A small text-conditioned image flow-matching model, trained from scratch: 12.9M parameters, 1.5 epochs.
Rows from block 10 of the denoiser of a small text-conditioned image flow-matching model, named by matrix and row number. Each number is 128 + 32 x the weight over its row's rms, rounded and kept within 0 to 255. All counts start at 0.
After each channel's rows are labels from the 100 images, of 14976 (inputs lightly noised), where the channel reaches its highest value: "patch colour" is the nearest of a few named colours to the mean colour under the peak. Only what is clearly more common there than usual is listed. The data: rendered made-up planets.
# convs0: first 3x3 conv (model.decb.0.0.convs.0.weight, 128x256x3x3, each kernel summed), inputs 192-255

convs0.122 [212 147 133 121 149 197 124 119 100  84 187  93  55 105 153 183 167  60 122 138 172 135 112 144 205  75 110 135 113 132 153  95 117 198 146 138 102  75 116 147 129 171 125 162  97 117  87 140 151 185 122 157 133  99 145 151  61  54 130 152 125 134 166 147]
patch colour: brown

convs0.33 [136 125 167 201 137  85 138 207 133 239 255 134  51  77 152 101 154  43  98 132  82 144 207 141  98 111  93 107 142 161 115 168 130 151 139 138 152 162 121 115 101 214 155 150 196  96 183 139 125 120 136 159 122  86 106 168  82 163 151 129  85  33  86 154]
patch colour: grey

convs0.95 [108 177 146 104 164 189 109 108  93  29 117 139 136 161 167 140 145 139 186 133 100  98  97 111 149 177 145 131 102 103 201 122 110  83  59  88 161 162  95 178 132  30 138 105 116 165 116 155 175 157 176 142  79  93 154 107 112 100 138 166 127 122 132  74]
patch colour: brown; grey

convs0.91 [ 29 119 114 117 129 182 151 112 150 127 150 101  71  79 100 112  87 205 172  93 131 124 101 180 205 104 144 128  29 112 156 125 192 134  95  66  73  93 151 100 125 148 215 145 177 113 174 116 150  82  81 145 176 176 126 171 138 190 128  72 104 133 155  94]
patch colour: grey

convs0.5 [137 187 129 145 168  48 163 164 122  78  63 147 137 187 162 149 131  68 135 138 129 149 154 124 114  90 130  86 149 137  75 133 144 132 143 134 121 166 113  67 147 130 176  70 143 105 117 185 150 116  86 146 145  74  93 161 139 145 101 155  95 109 154 228]
patch colour: pink

convs0.29 [161 159 155 103 118 109 141 125 151 170 151 104 179 224  90 141  86 194 106  66 144 135 143 190 103 186 148 132 169 152  98 118  94  70 164 108 144 147 130 133 150 145  94 171 174 170 145 152 208 137 230 115 128 109 170 189 207 160 141 144 136 110 135 156]
patch colour: white

convs0.15 [153  94 111 117 102 212 140 136 104 116 104  46  31  60 111 188 125 134 159  75 141  93 189 180 125 164 143 140 199 180 113 150 133 130 116 128 160 191  90  86  86 128 125 155 157 136 121 172 166  84 212 107 132 116 147 189 149 166 125  98 103 121 165 121]
patch colour: pink

convs0.76 [ 26 143 137 120 168 143 179  77 143  73 219 166 181  40 149 153 159  44 201  99  93 123  75 150 137 172 114 132 114 128 105 148 165 115 103  85 177 223 168 128  88 168 144 149 148 166 103 137 159 180  71 166 122 159 138 169 149 159 165 120 158 133 127 215]
patch colour: brown

convs0.118 [206 118  99 144 160  89 106  31 201  55 138 184 163  76 113 147  86 109  83 156 203 144 160 145 107 134 131 148 113 113 162 137 149 111 102 135 151 137 121 128 100  43  99 100  72 160 122 140 195 157 137 178 148 138 165 138 157 144  96 154 144 172  83 148]
patch colour: grey; brown

convs0.89 [115 183 122 161  98 130 107 196 137  96  98  97 127 128 133 174 135 111  77 178 134 156 128 130  86 131  63 137  22 134 124 105  69 117 159 108 145 206 171 126 153 101 149 163 157 102 136 132 125  47 155 169 161 170  98 121 168 139 175 111 112 107 113 191]
patch colour: white

convs0.110 [111 158 111 130 167 193  99 191 143 145 125 103 181 119 109 113 117  77 133 109 111  88  68 103  99 105 118 105 143 150 119  39 151 140 144 161  95  80 175  98 133  89 131 110 119 109 121 110 119 164 121  76 113  76 139 156 144 151 136 156 153 134 134  87]
patch colour: grey; white

convs0.83 [ 97 130 178 166 144 135  80 177 120  87 109 129 174  43 123 129 177 154 197 146 143 135 134  93 159 168 138 102  29  91 107 122 140  83 109 120 112 104 135 155 116  85 184 142 122 128 217  99 116 140 110 156 163 178  95 111 130 146 180 151  87 133 155  95]
patch colour: white

convs0.98 [ 67 215 150 131 133 196 113 124 170  97 123 186  77 143 151  99 159 106 210 116 124  94 124 126 169 173  92 109  78  86 187 110 174 121  91  74 155 137 150 102 130 154 152  84 145 136 108 145 192 130 114 224 121 164 132 137  99 141 113 117  85  81 120  80]
patch colour: brown; grey

convs0.19 [121 107  91 140 110 179 105  61 122 122 102 111  48 111 134 164 150  61 112 116  77 133 166 182  74 122 128 101 183 142 112 124 120 168 180 131 139  92 139 132 102 159  67  99 106 111  94 149 150 187 165  99 150 138  89 152 142  83  71 192 149 165 132  88]
patch colour: brown

convs0.82 [ 14 172 114 126  66  78 130 187 146 176 103 139  98 194 119 173 103  87 133 139 194 114 118 156 148 135 173 102  37 123 133  84 140 140 104  39  84 137 121 111 112 157 179 145 208 133 160 135 149  86  99  88 158 130 130  82 206 159 135  95 138 212 149 189]
patch colour: white; grey

convs0.41 [ 96 167 144  80 127  30 179 179 132 115 174  44 137  66 131 103 122  81 136 121 161 143 146 113  26 178 130 129 209 126  73  66 147 118  95 127 181 104 107 111 145   2 116 127 152 186 116  96 162  92 146 139 189  91  89 138 141 169 128 164 144  75  69 135]
patch colour: blue

convs0.44 [179 145 116  92 117 127 153 126  82 122  93  36 104 105 111 116  94  30  99 173  54  97 171 138 121 105 144 116 154 101 175 138 108 113 142 150 163 129 159  91 118  29 178  77 123 128 149 132 139  34 138  91 166 133 123 183  66  63 147 136 143 191 165 102]
patch colour: white; pink

convs0.120 [130 102 108 157 147 130 132 214  80 124 128 115  82 255 151 122  94 123 128  96 223 158  90  63  91  96 107 132  89 102 140 151  83 168 118 143 114 145 128  94 122 103 113 105 101 132 123 116  93  93  99  62  82 141 101  88 165  96 122 143 142 219 102 100]
patch colour: brown

convs0.58 [154 101 117 142  97  37 123  21 179  71 168 145 121 140 116 177 120  40 202  75 122 118  66  28  95  68 108 127 234 156 105  92 101  82  61  71  94 107 121 154 121 150  99 110  66 128 126 115  76 145 160 160 133  92 120 112  54  90 136 157 190 137 147  44]
patch colour: brown

convs0.92 [144  78 135 109 107  85 140 126 175 255  86 128  84 222 127 126 169  91 161  95 200 119 135  38 126 113  97 148 101 122 130 144 150 128  94 206  60 105  91 132  92 154 112 180 141 100 132  59 112  47  97  73 128  80 146 118 235 113 121 135 144  54 128 140]
patch colour: blue; green

convs0.2 [135 181 108 165  94 204  98 137 116  93 217 128 161  54 120 172 120  32 145 100 166 138  75 106 218 123  90 109  42 156 149 100 112 176 188 178 180 123 112 144 158  48 151 137  92 204 112 167 164 122 127  95 114 116 119 146 224 103 125 145 156 132 103  52]
patch colour: brown

convs0.113 [117 134  94  97 128 114 112 190 147 100  74  61 127 198 151 152 174 103 136 149  88 141 171 149  79  74 107  88 127 132 136 119 135 112 139 171  62 133 106 117 119 189  92 107  80  61  99 120  60  89 126 124 135 120 149 118 160  74 112 144 127 100 129  52]
patch colour: brown

convs0.30 [139 166 169 174 106 142  84 147 170 119 255 163 145 167 115  61 120 108 187  60 133 105 183 150 124 202 124 117 112 150 113 125 139  80 121 108 157  84 162 168  95  92 118 139 138 162 110 119 132  98 162 139  97  78 144 184 100 134 156 113 102 228 158 124]
patch colour: white; grey

convs0.49 [106 107  93 122 110 104 131  55 125 165  88  95  83  84  63 230 133 109 156 115 105 166 139  57  70  37 157 152 133 193  84  97  83 123 148 147 149 100 123 151 128 255 113 124 144 167 142 131 144  58 147 114 145 124 123 116 118 123 143 162 133 106  88  96]
patch colour: brown

convs0.123 [ 55  73 137 147 152 159 145 142  97  52 159 123  79 193 119 137 118 134 193 104 140 120  86 177 154 127 122 152 130 123  85 168 108  92 113 143 138 144 190  42 153  98 111 109  85 131 106 136 154  54  81  93 154 121 139 171  80  92 131 152 152 142 124 111]
patch colour: brown; grey

convs0.125 [161 158 125 149 118 189 180 255 114 229 195  40 120  38 118 132 161  28 131 125 163 130 143 205 107 171 175 138 118 135 129 113 113 164 163 124 175 197 137 116  54 139 144 133 134 146 138 182 175 103 118 141 116 122 119 229 156 140 171 148 156 159  99 123]
patch colour: grey; white

convs0.63 [ 84 142 137  86 134 164 112  54 106  59  97 153 102 133 124 182 144  66 159 124  63 118  22 148 117 129  76 101  89 169 139 129 143 138 128 103 157 217 120 144  62 120 112 112 106 126  78 129 112 106 135 224 148 114  69 141  70 119 122  80  66  61 119  81]
patch colour: brown; grey

convs0.32 [ 79 127 120 128 182 143 173  88  96 185 174  83  59 232 120 140  58 135 129 158 146 130 132 169  75 133 155 144 110 123 160 143 147 142 133  65 130 133 132  88 120 230 189 148  84  73 111 131 104 140  92 164  86 203 169 119 112  86 148  85  96 104 120  78]
patch colour: brown

convs0.119 [ 93 113 140  93 139 223 149 198 143 150 142  70  93  39  95 188 146 102 123 107 103 159  38 174 162 110 182 147 137 117 118 101 156  82 173 121 139 217 116  89  93 160 130  91 108  96 152 158 145  49 144 167 123 188 162 168  35  99 141  95 121 164 116 142]
patch colour: pink

convs0.37 [ 71 124 126 120 112  68  94 118  64 172 145 157  94 239 116 171 168  93  64 145 125  88 146  90  23  76  82 133  78 129  95 101 122 196 120 140 106 149 170 174 133  78 217 144 102 152 193 144  66  84 165 171 153 104 110 147 118  92 198 102  70 137 211 105]
patch colour: white

convs0.21 [188 137 178 159 144 183 132 124 105  34  45 176  82 122 149 102 155 158 120 157 142 147 162 118 150 197  89 149 109 159 129 103 141 123 134 143 148 107 101 149 117 150  85 126 112 159 152 168 104 150 135 118 123 142 117 146  53 161 133 191 188 248 129 207]
patch colour: grey

convs0.24 [ 30 147 106 161 176 169 102 148 111  82   0 113 113 146 102 147 116  56  67  81 121  93 152 112 173 194 101 109 103  82 119 109 119 137  91 163  91  91 135 118 150  87 148 130 113 127 129 155 150  90 122 121 125 138  94 134 182  74 126 122 104 202  95 160]
patch colour: white

convs0.45 [125 163 123 146 157  96 163  36 132 148 156 251 129  46 140 154 127  77  96 177 173 102 158 210  29 134  90 165 137 176 124  95 155 159 170 110  92 171 130 164 107  44 127  54 122  93 158 115  97 132 116 142 150 140 149 179 166 147 134  94 118 114 136 147]
patch colour: grey

convs0.43 [215 126 129 117 128 169 158 118 123 174 201  55  18  92  96 140 150  40  83 175 128 160 124 180 114 165 159 171 205 152 106 155 158 134 201 120 143 116 136  83 114 120 152  80  70  65 142 172  67 104 190 123 110 100 170 175  56  28  88 176 132  98 170  76]
patch colour: brown

convs0.126 [ 42  77 135 143 151 209 142 185 114  93  16 197 108  73 114 140 207  66 155 226 198 103 188  94 131 164 108 118 110  61 119 102 110  91 144 106 119 125 154 136 129 142 128  92 127  92 154 170 154 120 134 109 153 144 137 175 103 133 177 181 124 139 179 172]
patch colour: white

convs0.38 [170  84 144 170 136 133 145  96 146 166 143 131 129 255 173 130 166 145 107 127 204 116 129 110 162 141  75 136  78 109 151 114 111 193 157 181 127 136 166 139 151  80 149  87 128  89 142 137 180 118 147 150 165 113 107  59 203 181 131 114 124  62 118  68]
patch colour: brown

convs0.105 [ 47 135  94 147 150 213 121 165 143 142 154  87 134 147 143 126 172  63 157  85  82 200  95 108 141 116  65 105  84 134 116 118 127 101 141  83 133  89 165 142  81 173 156  78 120 141  80 136 207 121 126 152 176 116 103 140 111 109 150 139 128 128 117  66]
patch colour: brown

convs0.59 [115 173 139 120 103 128 128 105  84  42 129  67 127 166 151 101  79  92 141  80 220 123 113 111 104 103 165 161  81 168 174 146 134 149 149 117 132 109 113  78 164 186 130 114 125 201  78 100 255 141 102 109 126 214 119  71 255 118 128  97 149 145  72 106]
patch colour: brown